A small class-conditioned spectrogram diffusion model, trained from scratch.
Data: trained on chords played on synthesised instruments, 52083 training examples.
Rows from block 3 of a small class-conditioned spectrogram diffusion model, named by matrix and row number. Rows with one number belong to one neuron. Each number is 128 + 24 x the weight over its row's rms, rounded and kept within 0 to 255. All counts start at 0. Numbers have three digits each.
After each neuron's rows are labels from the 100 clips, of 14976 (inputs lightly noised), where the neuron reaches its highest value: "top examples" is what is common among them. Only what is clearly more common there than usual is listed. The data: chords played on synthesised instruments. In brackets: how many of the 100.
# fc1: MLP up (model.blocks.3.mlp.fc1.weight, 576x192), inputs 0-95
# fc2: MLP down (model.blocks.3.mlp.fc2.weight, 192x576, transposed), outputs 0-95

fc1.314:132122116133074143109095135146109095100123103143126112140139086130165102145136157122134129100164112120143131119131119143139113121111140121157106123118103106160129121138147114129101134107157148147099118092142104129108153082095177121109174119150130151125144168127101117124126075157126144157
fc2.314:120149148129094136131134128125101168098115109105151111137138116077162139173130114126135115146153139138135121130113117125125122092176131098120114120124151136114146110147153140154135138126074131106147115128109110136134113128123130173167146114103127150117102111120107120128146134119172160108
top examples: clipping (34); text has "clipped" (34)

fc1.123:158091102132114088073134128142154199158099133101141099128147183155117164118140162124094137108138142132132136156144163124131117177097107181145116109120114125143097170132157140120126102118084159094104157141112111131120151130132154142115115145100112110112088128128104130127125184113124106119
fc2.123:111117111129120110097120132129126123120147135138145158143155193102135115086123127130128126114112111120094148138149148111137140105114108133095074133154103102145118197119117124121119119118162143158106096122123120111113131031124156129086151131130139123149117124128124124120112091128116127138
top examples: thin (high-pass) (47)

fc1.342:158126092093117126125079120151127058121123124096175121128098159108102150108135113131154093139106118184104184113095152127150128155132128092107084119122120113139125134140125155143125130133155154109128147144111098144132111146139115122114143100121139150156133163160100146117127106152145163140
fc2.342:113152147135110141138139155129130141139133149101105140117124185168099124126137149120104105122121107124106111127128089123171125121142115158146146122143115150119112102143133151130133149129115154152076100145114079121146140082130116117133113132125110097126109119133118150117145107115096160136
top examples: muffled (low-pass) (29)

fc1.161:139118136142098123172124144127101143137134130121141125141112104175138128107117141147144110121091151120184150091148145142139170130147100086124138066137092127102114118122120145116146142132114096144126098115102151145164138159155120128090136114140141114161111148138151099146141116143146086131
fc2.161:113110128121084121098101126134127158157114128107145135138105081132112100097135123133120093110118143140178102138108130131128149116118158138109085149115109134111106110111167129109136128138183104095138184115087166119125183139131139119151132149157122127099166087112188134134152150156140078158
top examples: clipping (53); text has "clipped" (53); mains hum (27)

fc1.217:131106118130158133126104113147121130122114076156164117144118153104139131145144126060125156147127150094168133088190173110153131112152160125132152118111140077159152126095132076145134147129102172131109137143144115119154093109147145122128153071151098155079165086169122138092194082142117102148
fc2.217:122128160125140149115134152121090125129092180139095098114121123130120138141111149175150142155103086069166157164103058151146110127140102123118123148137143074131175119116119182121132112116141163151112134108131136165110083129104146118121156184137117105074127215097118112099090160146124107118
top examples: muffled (low-pass) (29)

fc1.532:142156117094120121141161124142132107136125141107123112138131145115107161082123142112118122108087136161143180098149151111120108101151152149117157128141105082146118119101120129125118114139111150106154111111128125155156089151167148116168171156115111207123106139108101130153127084132184106130
fc2.532:084151166114072155108177106113169135089133100146151134141125124142108127145154136120132137113114134133142158138099135152151163174128101148112132147132112133132148109137087152146108151128189128151131151117094129099100118114119131118137141182145095103127137148109115122139136151148091079139
top examples: muffled (low-pass) (30)

fc1.531:113093134102124113125124086109151113150109151107155132085130152114157137162115094138106123140127153116096127165096153118115105086099133127138136168137115191148134090135134120139122110167111126104116116217136130116122128163113128091150145105092134095109176105148108104118101176075144140115
fc2.531:101094137136129116122162103117155123136114108152151109151114146127153106092145131128139100130167132129124122113123096127129151166144129135137193121147139132144143085149106142154111147111128134145100127117144130118142110127129132131119127145113145121141098143113089127141115117103072090123
top examples: quiet level (62)

fc1.50:131126145122118176190163131093154127123138126148140173099134101140153111121129107165111131137163121148126120132114113133132141159129133156122167139135092129097165137147146115130122102109092134112134152159095129115123137195128108142087138087121108107126107087126125104113102129101135142132
fc2.50:126110131116131183137194094134109134148152149128132102148110133116142121087112138136127145103151162113132150134138112130150108110151120118113127134124122119135107162132066141138115105146132124078136074115111116093134136159131127095134120129125151100142134110127136118142114147131138131109
top examples: muffled (low-pass) (35)

fc1.86:122133133153117144071118118145143155186111152137137146151153109104117114175123142133104127150170175156141150152097112147121136162133133189113145105116100170128143115123155127094130135094142146124111164146126153089161119090095143145091184085085116124102095145179106150099117083130143102157
fc2.86:158064186151095136134063176142106154112111159150101119132101128128107129095169117119139140137146087096144137099095132131130110137148112100125148112152113138102119094118156111088118118153117154126137128126160118138118132117114116136151140097086131149126137126122130115136128163141124116095
top examples: quiet level (62); muffled (low-pass) (29)

fc1.269:147163108104124111134114133106104107114137130103128121101100125140190137094137125137127149115120137150163113143154108081127170123117102110115108136123166157096171189141163150121138139140142117146132169136122128142143122147124070138139139114092152124116162121159116142131110084127171131144
fc2.269:115146116130130073105162135147121135143127143119124128104113137198165117085113115142144133122126153121134123129138133119123138117158143141123172141131162106165167255119161137105140109111115155121124109126157159118157113138139133109118167133142143127136112079141113126152139138136094147110
top examples: arpeggio (78); thin (high-pass) (47); harpsichord-like (28)

fc1.475:135115122130092127106167118121103155177124144121104146138123150144164100024122116121118127187145133108115121118121133090123143069117117173132100090142136095122135151116089089112104118140133128114106116124147128116156110205118163084118112107109156077127163147121183122116116125151132090130
fc2.475:127153173126097108125134118134132112128149106133138147134107135141184121138118102118134120045116123118104125131119119106137110187113102193121062125150108154127128173148154135123141171118156117162126136121123127122117168105100131124111115139112154120112123106115184140118135075148140085155
top examples: thin (high-pass) (63)

fc1.134:146138127182155201194168147147153101163135146106080176130117147116129108145129096122124136095083115103141141128148101132127145159136115078113113094105147146164159105096107094132151158119151104139108098189069138133157129153159161112143172090132106117140136137128121100157150109084129132136
fc2.134:150159113125193195102104132140161115155138144139134144125109114127150116120136140104140107118129105145151122131111153122127150117086127117137121097108140127116138041136146092140125129130164141115108133140124106119080139116116143121142125106127126125132127125119144133129130123152145119118
top examples: clipping (64); text has "clipped" (64)

fc1.142:119096126174120179096117121121112163146105162123117166116125153121129146150128153146073148116106074112133143126162132125104142113151076212122163086144119143169123132114146121129120150111117117133082163137096133136101123126096122131091140078119143156115087107130143151111107119106153064124
fc2.142:114074126146087202126144168115101097134133107090113103130137151165130120106132115124139113132152145126190128113146140128117097139104146170115107113122147119123114119137112137151126139127122116108165089107114105149135127167132133171097129157124127117133118158119112100119111082126087080111
top examples: thin (high-pass) (42)

fc1.1:121125130155153112124177162164098112131113129075124143129102141139123124134158116085133109139129070107189113129143139137117174127098149148156122140182181121121143126077121101094153125133123150131142121116088130142141085118097127131120088165107112146152175145111116122093105114111154120129
fc2.1:106115086083130126149109125151097163125108173171149135160130149118125136123133163136144097138110184098156109120114140107098148132167165118164108073110167139110148109101118134102094126120088158139096124139103134115127120140148081146157118137080115139135088121160110104075143129155161116117
top examples: quiet level (61); muffled (low-pass) (29)

fc1.356:164119137130110143139099129150121156154108104109175112119117125095125100140127140114127114173131131171104192104094135123124102089141143161148101111136123093137165125112098124126161148101115119122155077104144116142144092169143149138171120101140105132136124127132187141113128133160111126148
fc2.356:064091170119141149127159120133140114124150141160129143165147116129137127125145126155132112096149159165116156151138125151146161154150114147094092112118082148096147154101133111130107124147138119151140182127119096143128146134117125142109106096118090163139152172106200069100151089111143146121
top examples: clipping (25); text has "clipped" (25)

fc1.354:151133125096123130123110147150082112110111131125132119170173129128107143133171126126126128116112153132155158160129166109125149092154108125122092124141122126146133135166165130102113144155147156146126022110152147133152144139129126100106169118135182128113186138147148117133110107154131162150
fc2.354:103127164141142097137150147117144160139114114143142166117141146117118137134142114109092131140128142159108127143124091122134141169142103112133082114119130140119124113128103145131128158119116089097093212118107140092161121108128121120138156148145093120135138116105138113112109155136117166157
top examples: muffled (low-pass) (37)

fc1.97:126111138140140163108168117157118143103121171107144083140164112140148141143137130128147133155172178133188114147122153189108086183119135169146117128174121111145167211128132110117125127162113117119171120147146120092128157167104150145124135115131142141126122092137099140110105123095117145156
fc2.97:118117201134095139114125137144136154138122149133130147140131147120123121131120143145137114124120155139132128133130144160096099091134118150137095146171088132135127097133145123107136122140201136181138122110117122127124117135100110121116140147147117121144145126139086148160128122128147141141
top examples: thin (high-pass) (46)

fc1.479:119134135103132152159173130113088084114121102091117141138104087184162088129112090114125117124115122081163141127098102087105130143121072084124131108135093144140154130138152100133129158116088099128145121115096163096150127188121113119101105129112105123132131087131146107137114115110154074127
fc2.479:192125118154149114099110149116119133149124150153142136128125119109163141166127142126121087095113110145118119144137128157126126126147098094119132103139140075138114143111092140147117157126176119134097138134105154126134126110134121112143161149117130116103124110127108119122122098113072106131
top examples: quiet level (62); horn-like (26)

fc1.144:120134125100090107144170156156115122110134097090093106186156117133143149132154128137126125156156133183154146147106127123151152113114146138139104119154094145112134121136123124126124145123109125124102140177104131122118122163141143138127096078104101159112147138080160158182134120140092108182
fc2.144:141171130110115085105186110145103139171126188156123110103095106116147122137111140145136137116134130123167136125116156096136134144147107128128105139105115152130120101116107153105149110135142142113125120083085127121135149146123109088112120117093089125150108155136156108181109116134162113072
top examples: thin (high-pass) (64); harpsichord-like (29)

fc1.546:137101149129108166131125110131101107141133115122140099126124154103130115141108114141122129150114121148151158127119107115125102162140153150144109146108164122095140088109132120134108119121130134088177088112144115137133111107135134127156120122129141135129145127104126119137144109153112174145
fc2.546:123118154124115159129132126127122152115119122130121129133141139128099129125138132136141129120135127129140135112122113135143100104135098146126134113146122131132125091128135122120133128129121113149123140127132117131126136151108127123139136193135105147137125135126122129123139119118166161122
top examples: quiet level (66)

fc1.12:131097147149153125100085118099131163137084118150149078095104098105131145153113164136105112086143122131108153123161131135171105120134158174132147184147177148137127126158186142145122138112124153077136125121075122148111113142122114155158084133136146174109070122159095100105113125108160094148
fc2.12:102095168086142106132141112097132143113112110129131141147157099106134110137138112087142137162087148105130142106127117120151162131125108120116138163104180137148122160128058106102133150141100123194121112143104120120114099147159132117158122112117122123123156147122083116148113163104103130094
top examples: muffled (low-pass) (29)

fc1.303:178100104157145129124104126130114133187143113146133134149133133108146102156139136106104128108088135136122122123124084117151102104132126189140093071111121085138151130141129088145149130132125116151150152104111088121165114165116174110090110106126136123123158117171148109110145122129149094113
fc2.303:091043167150127107092086138147127146137146135116143150153132147138156145081101136121148131149125109117111119119123126120113105158119101169136069131129131146126110152138103132103147131128098119079129120130142095105160132109135147104113129107131132156132124166156124127126115130134130072130
top examples: clipping (63); text has "clipped" (63); pink noise (28); white noise (28)

fc1.108:142092145123113156127121109154156170132110104144120110147107108176164145108111101117123131126185146156132144112105113165102141135125098159133133128145092130140130113135175154116145143118149118096138137104101151173162156144158158181119129133157078110113106139171103166122117130135185121147
fc2.108:116047124113114122157145110112097138134107155096112107106153111132172139140112169133099147097096094109157148125125149111140129119110147159150136149134140140136156057153122136094113111136127135171123122201126135086131141138104111113103107143150103118092117124099112114114139104093130121135
top examples: quiet level (66)

fc1.382:125112128099144134088111110152124107114145106153106122104096120130136145166122124094144131049106098117131107129159131135135107084156125130136142188148154153128111182119125124130119126131096146132154152120136193130145128113187115149121158123121130162125153134151103130129162116120132140113
fc2.382:106114177105184139126141104115100153114114077118127107126156127131097134144148148132150131167120136130123118095125124148129148145093108097136142188125149109163116127114085130111151131123132112157100111132098178128135122156146128147122156167098120144124135163137129153142134126167129163116
top examples: arpeggio (82)

fc1.248:124119127168142138113102105152092139138061128140096136135165148104136173182107154133128120138184176095187161177137110140114104155115123127091151106135095152143119139114133149100126160114107127132150140153128143117176115192126155064086189176114152094088119165141107164078120156117137125145
fc2.248:121125168125149134102141159139072149156092136115189128123107163112161104088165080126129118113118106116164113082094156091132095122124139140063132124121096135118112121112085123088118149166108136122123120099134117141079130127119104174086133124099135132091128128120115086066145139127125100118
top examples: muffled (low-pass) (31)

fc1.363:154102105111115124114123088134094190152122119140105239111138183098142135131141096120121141106122126118114131128145157130097142080126149153112096165162111140128118106124069142102105109123092148144115139155133114129099105162140125108130127140128126074133122141153118127133139146119065156103
fc2.363:101187133121139144130129143142144098110146131115120069128132165103149138101094124139124134096092138114118121143152135116140109190112112138109117145132100112129135122145172096107131170107127128104149123130129103085092123086129128146138126114165107187146154140117127128143153113128194137112
top examples: clipping (55); text has "clipped" (55)

fc1.172:137122124123141116124136153134175149133144109134115145125163122104113127133140119149134139112125143133115145131123139129128109124126137146123158117114125119135133121123100095126133134121146155115136128127115127123132125136134154173140112125123108130138127156133121108117132158115116110125
fc2.172:129137095121142128139133123121128127128129144121129119131134123134122118136131128121130130134119125113136125129127127119120138109134106138132106139126144134130131121125097131138132128125137139130104140124125109110146124135140125127124140135136115131124129125128127138134116133132140145118
top examples: clipping (35); text has "clipped" (35); muffled (low-pass) (29)

fc1.228:140140144147123111130097125162127157134117095139115120161099153106124116159147145142113156136138085139136132129130112112110125141131140152085133103144133137120133149104163084177114156057138121149127154133123121113178152136093224093122119124137133085128139159118128134075139132092104132131
fc2.228:123117177138111110126103128158132140135093140132133130090168144137124126148154118112155143106140129140168098155127102151098123097123126146115091109069140170101121171092080135155142129194137137101124103106119128153087152114109064151115149116119097124121162136142123148109120112154130136105
top examples: thin (high-pass) (43); minor 7th (26); harpsichord-like (25)

fc1.414:124129124160136132109140094127145121077149124079152125097128117104127078109112098152138141121117161144087123099103098132054106146136130115139147111190161132138137127177149122133115167142127137127130125122148122120146099129124123056139078163142100139147148141076136199126151133084143115158
fc2.414:139135120106135112162115141116136130193166115170108139175123134154130172115134153116131161120119121157102126135124166163087107130126141137145146165053140154126141136187129146162157178117109120120109120160161125153090103129149101166145088124153093109148118141172116071118117107155112136113
top examples: muffled (low-pass) (34)

fc1.126:131143134116131142151133145153097129142121147113154127159146153112161126131112135132119134125137160121125130149131124147118141110115136085124135123130118142107148119114147110122126145119151117146137090117134108126118120189087097123108115123110122147115122116126144134119123136117133121153
fc2.126:147140056111115138089121125125112089134142119141133121109120139136124147130132106125131133145124110123132129130113124127148148140104131126134125125142133121133090013125117128140140132141113131125100101116148119124131135124123119115133119111133135112115129140121147145137116096141132128143
top examples: clipping (49); text has "clipped" (49); horn-like (27)

fc1.188:141117138166163122117133139112129144156131142152131114127133155123138127148110121112146121099151125135148097111109098126150113159100134120122092098085112121076120151144118117152138124128143115142128145114091214132135110090122150155123097104157109137127135106110118144130133181143126165122
fc2.188:137115075146194078144188134119131120142145118134148164150141158139141143142094147128117111138158148129131123158107125127114112085143101108123110085139137137152144198133138119142114122125102145080121158129125175122150138153146116127141126094110119132138133118145140137133106119131133139122
top examples: muffled (low-pass) (40); clipping (25); text has "clipped" (25)

fc1.337:121127138132104135137149157138119130142139093119113134154132150122126199117155108102112177118137119088153142121102136157131131118117126124170115116111103147124172128128134113140092141104113101110179127142114140075193157126128139164165138095095129111160077130137130101088113103136146120166
fc2.337:106112103161112125087164116125108120122129160143115155110133166133156085127113161178126165131130154075124124143175125110125117135145128143153135127150111122113155109137110149111154139133128155183144119133129139154089155120102121111196132137083126152130171125128116134098128145120125135127
top examples: quiet level (64)

fc1.486:164093129109114163117180118113110105118118107148109184107123123149095140111126106126117141124132166110127123103157126130152126148115118060117082162176124132122141143123103123094109121132109120092072142150126147146153126108152117094117129127133115114150107126122120158141122106091119145133
fc2.486:143138129124138132124131124116142133142118139099117131126136126114053106131108118151103130130130121138119148095113152146147109112138129096106083123121109101156175137121166141114111133140183112144137053141095121110107127085134132185138115156146167141095106086111109115112144107123184129141
top examples: muffled (low-pass) (32); horn-like (26)

fc1.372:171100130120133140182173122126134143120142137137113087122122093096113111137119108138123131155119125141122119120150159135143114152164131102133120155135143139104133116103105115141123154116136124131091130120162129130110084107144158123165120155167131169148105124120106137137108091134071144134
fc2.372:099076137120113142135204132145119091090134134135136164132098078158138149165115138136138101100166138117129132128137095139088101081120108101117141138104114133114107109123144155111124106138182135144133139125129114105093126129080118147117140139137124088127149109163121148144106128137198132124
top examples: thin (high-pass) (41)

fc1.259:141109108116161145098158124130111139105130122121185056154092167155126114177127157098115124161143148172147153163141133153152108125166112191103150117137155114094116130102125121125134134105091110122147100117135155124136135105148098124140102130133153163122098124125107126104129138138158122106
fc2.259:124083134132132160111112132127145112099122140108124139116121155147125111222126136148128108110179125107128107104110109141099138098128122139127130126107136138160147140125124180143151107135159121164121148102132114145149106137084158148110109147120071121155129106129112156154108070175103147156
top examples: thin (high-pass) (49); harpsichord-like (27)

fc1.241:099145086116149117108144107124089104163128134175120162102122166128096120141124122135144125087175149105123115119163136131140165088166133093136192168163134182136138134144096159111137145129136121133148145129120142090164102104190139112130128164120112126152165139170148133129134089135142136131
fc2.241:173178174142175127149188126128121164153118131140104120145121173119079142143113103122138092105136136132134127142130112133134126189133166057127166126144124114154123107140197125128131104158135102127105145147127129141176098153128116139102150155117120152106115093108117114127129172113098138133
top examples: clipping (41); text has "clipped" (41); rumble (34)

fc1.518:179180124106120154108131130144121161133137124158139127133115147113118107155111163126102129111108154162109125109161126113140124104148152116156154110118124094167145124116093094110143171109132116103126102112137116117128113161121144126123175105087116152122135179134136139120144119118061123103
fc2.518:132108212109152129097094137133110138093137106112093162097126153146138125150142124111146128144145115151160144088131118134081117150152178142147068116119140145124146119109179140140135113116109120093119109119119141147168086177128128164141153094125122114101124149135143131137137123150175143119
top examples: clipping (39); text has "clipped" (39); rumble (34); pink noise (31)

fc1.306:130127122128134139124125122130151163128127148118135138106127105157118109137117156128165100140176112180103102147100091155122099113151104132125078083112138115082115115101143123133144134132118138132076129208116120129159125121147145107128089113148142086118139130094121135146115169154115090158
fc2.306:177076103117182169109083124122106150132134161123113117151124154139118123099141128117116128118113130123103118135139115122138147141120138142122100157118119118127118096139136139137115119132148136130120144119115100136152131136102091114150115136164130105146114128157162130151127141134132148127
top examples: quiet level (62); muffled (low-pass) (40)

fc1.77:171139116174136127149106101153174145147099142128090136160129111109131103115128131127099140114138134156139146116108074167096105143115152129088089103137097111129128131139105137100116118114173101152150131195122122106153122125109136128109161113123111083105096114173072107096102112084149135146
fc2.77:113089125168082133089104149117099111156137149125117077129141132153127132139126147132108129142128111124176115119154120145117132142082131207149106074136140145107136135143171128130110136128162130073144144103121111148139142116124119166137127105141148118129100112117097142146119140115107183127
top examples: quiet level (60)

fc1.548:150132141118111109097136151116145158128097156091115134125115162116113135108136130129121129143125131133146176113134122100123122222114090118100099065107104087132114102161174111121124119113141121104108106132127155128134131117095115178125202126119125102109105101094097122100104136115107129108
fc2.548:120106128145109108118163149116115073152142124148128134114149167138130137107139131123121146117116133106108122151134107127141132072134160143128086101152130120123154028140103122141155134118139150166114135118174151128087159115103135092143134060150137123117119138125129121143126130105137115129
top examples: muffled (low-pass) (29)

fc1.467:128134120110137126112085115126124155130152124132152124096141145128122143134107147126135138143137128115118140114120128111108133147115134140127186121119137120100141130109122099145107144121146136131163113100100158134113121119175117160125075145123155115121151114140140128135150124123122124123
fc2.467:109190107104127103137101109137148117115121121124131117119115146144105122077131102127117148092120147123128131120126133129126135108109150132136127162158123133134125145109123117133120135127089117131126217114134189128109116112116123136109102131124118124141114119126133140131125175132148137140
top examples: thin (high-pass) (40); string section-like (27)

fc1.462:125124143140108111171163142112136084157137132112148152127117128133105119091106132109161112108127090178134116125145137129165126117155144162141135122097130115160151135085087127165120124106116126123129120082108131137155098146091115091099121134156133146141141113111136115140099102151128141124
fc2.462:169152072160142083143146148110124152142136119130117148129114086125123107126103108124141167117115171173124154099100118104135157122108167111114093130112114129113124037132194127105105166121143131079149145126100129099137117086108123150124149162125142125135111125145167108124125140076133113117
top examples: clipping (43); text has "clipped" (43)

fc1.463:130097162118142154193142163101160133121165133092095162135119141134131128101112130152090067144114114104105150105098123111101141167096132177183072107130134102131085130143070142134124124100127081105116153124149110133144136122124101086124126141106114162088123130128144132109112122138108149118
fc2.463:205100087120165169134081151133137154120144143117087139146144137098162105106136120127125127106130161095125106115116119133124089111107116119132110111147144133138162106133142163141124115135113117135105108122160071131124130152118106115108116090105117126110107102125118115103123143112152156138
top examples: quiet level (60)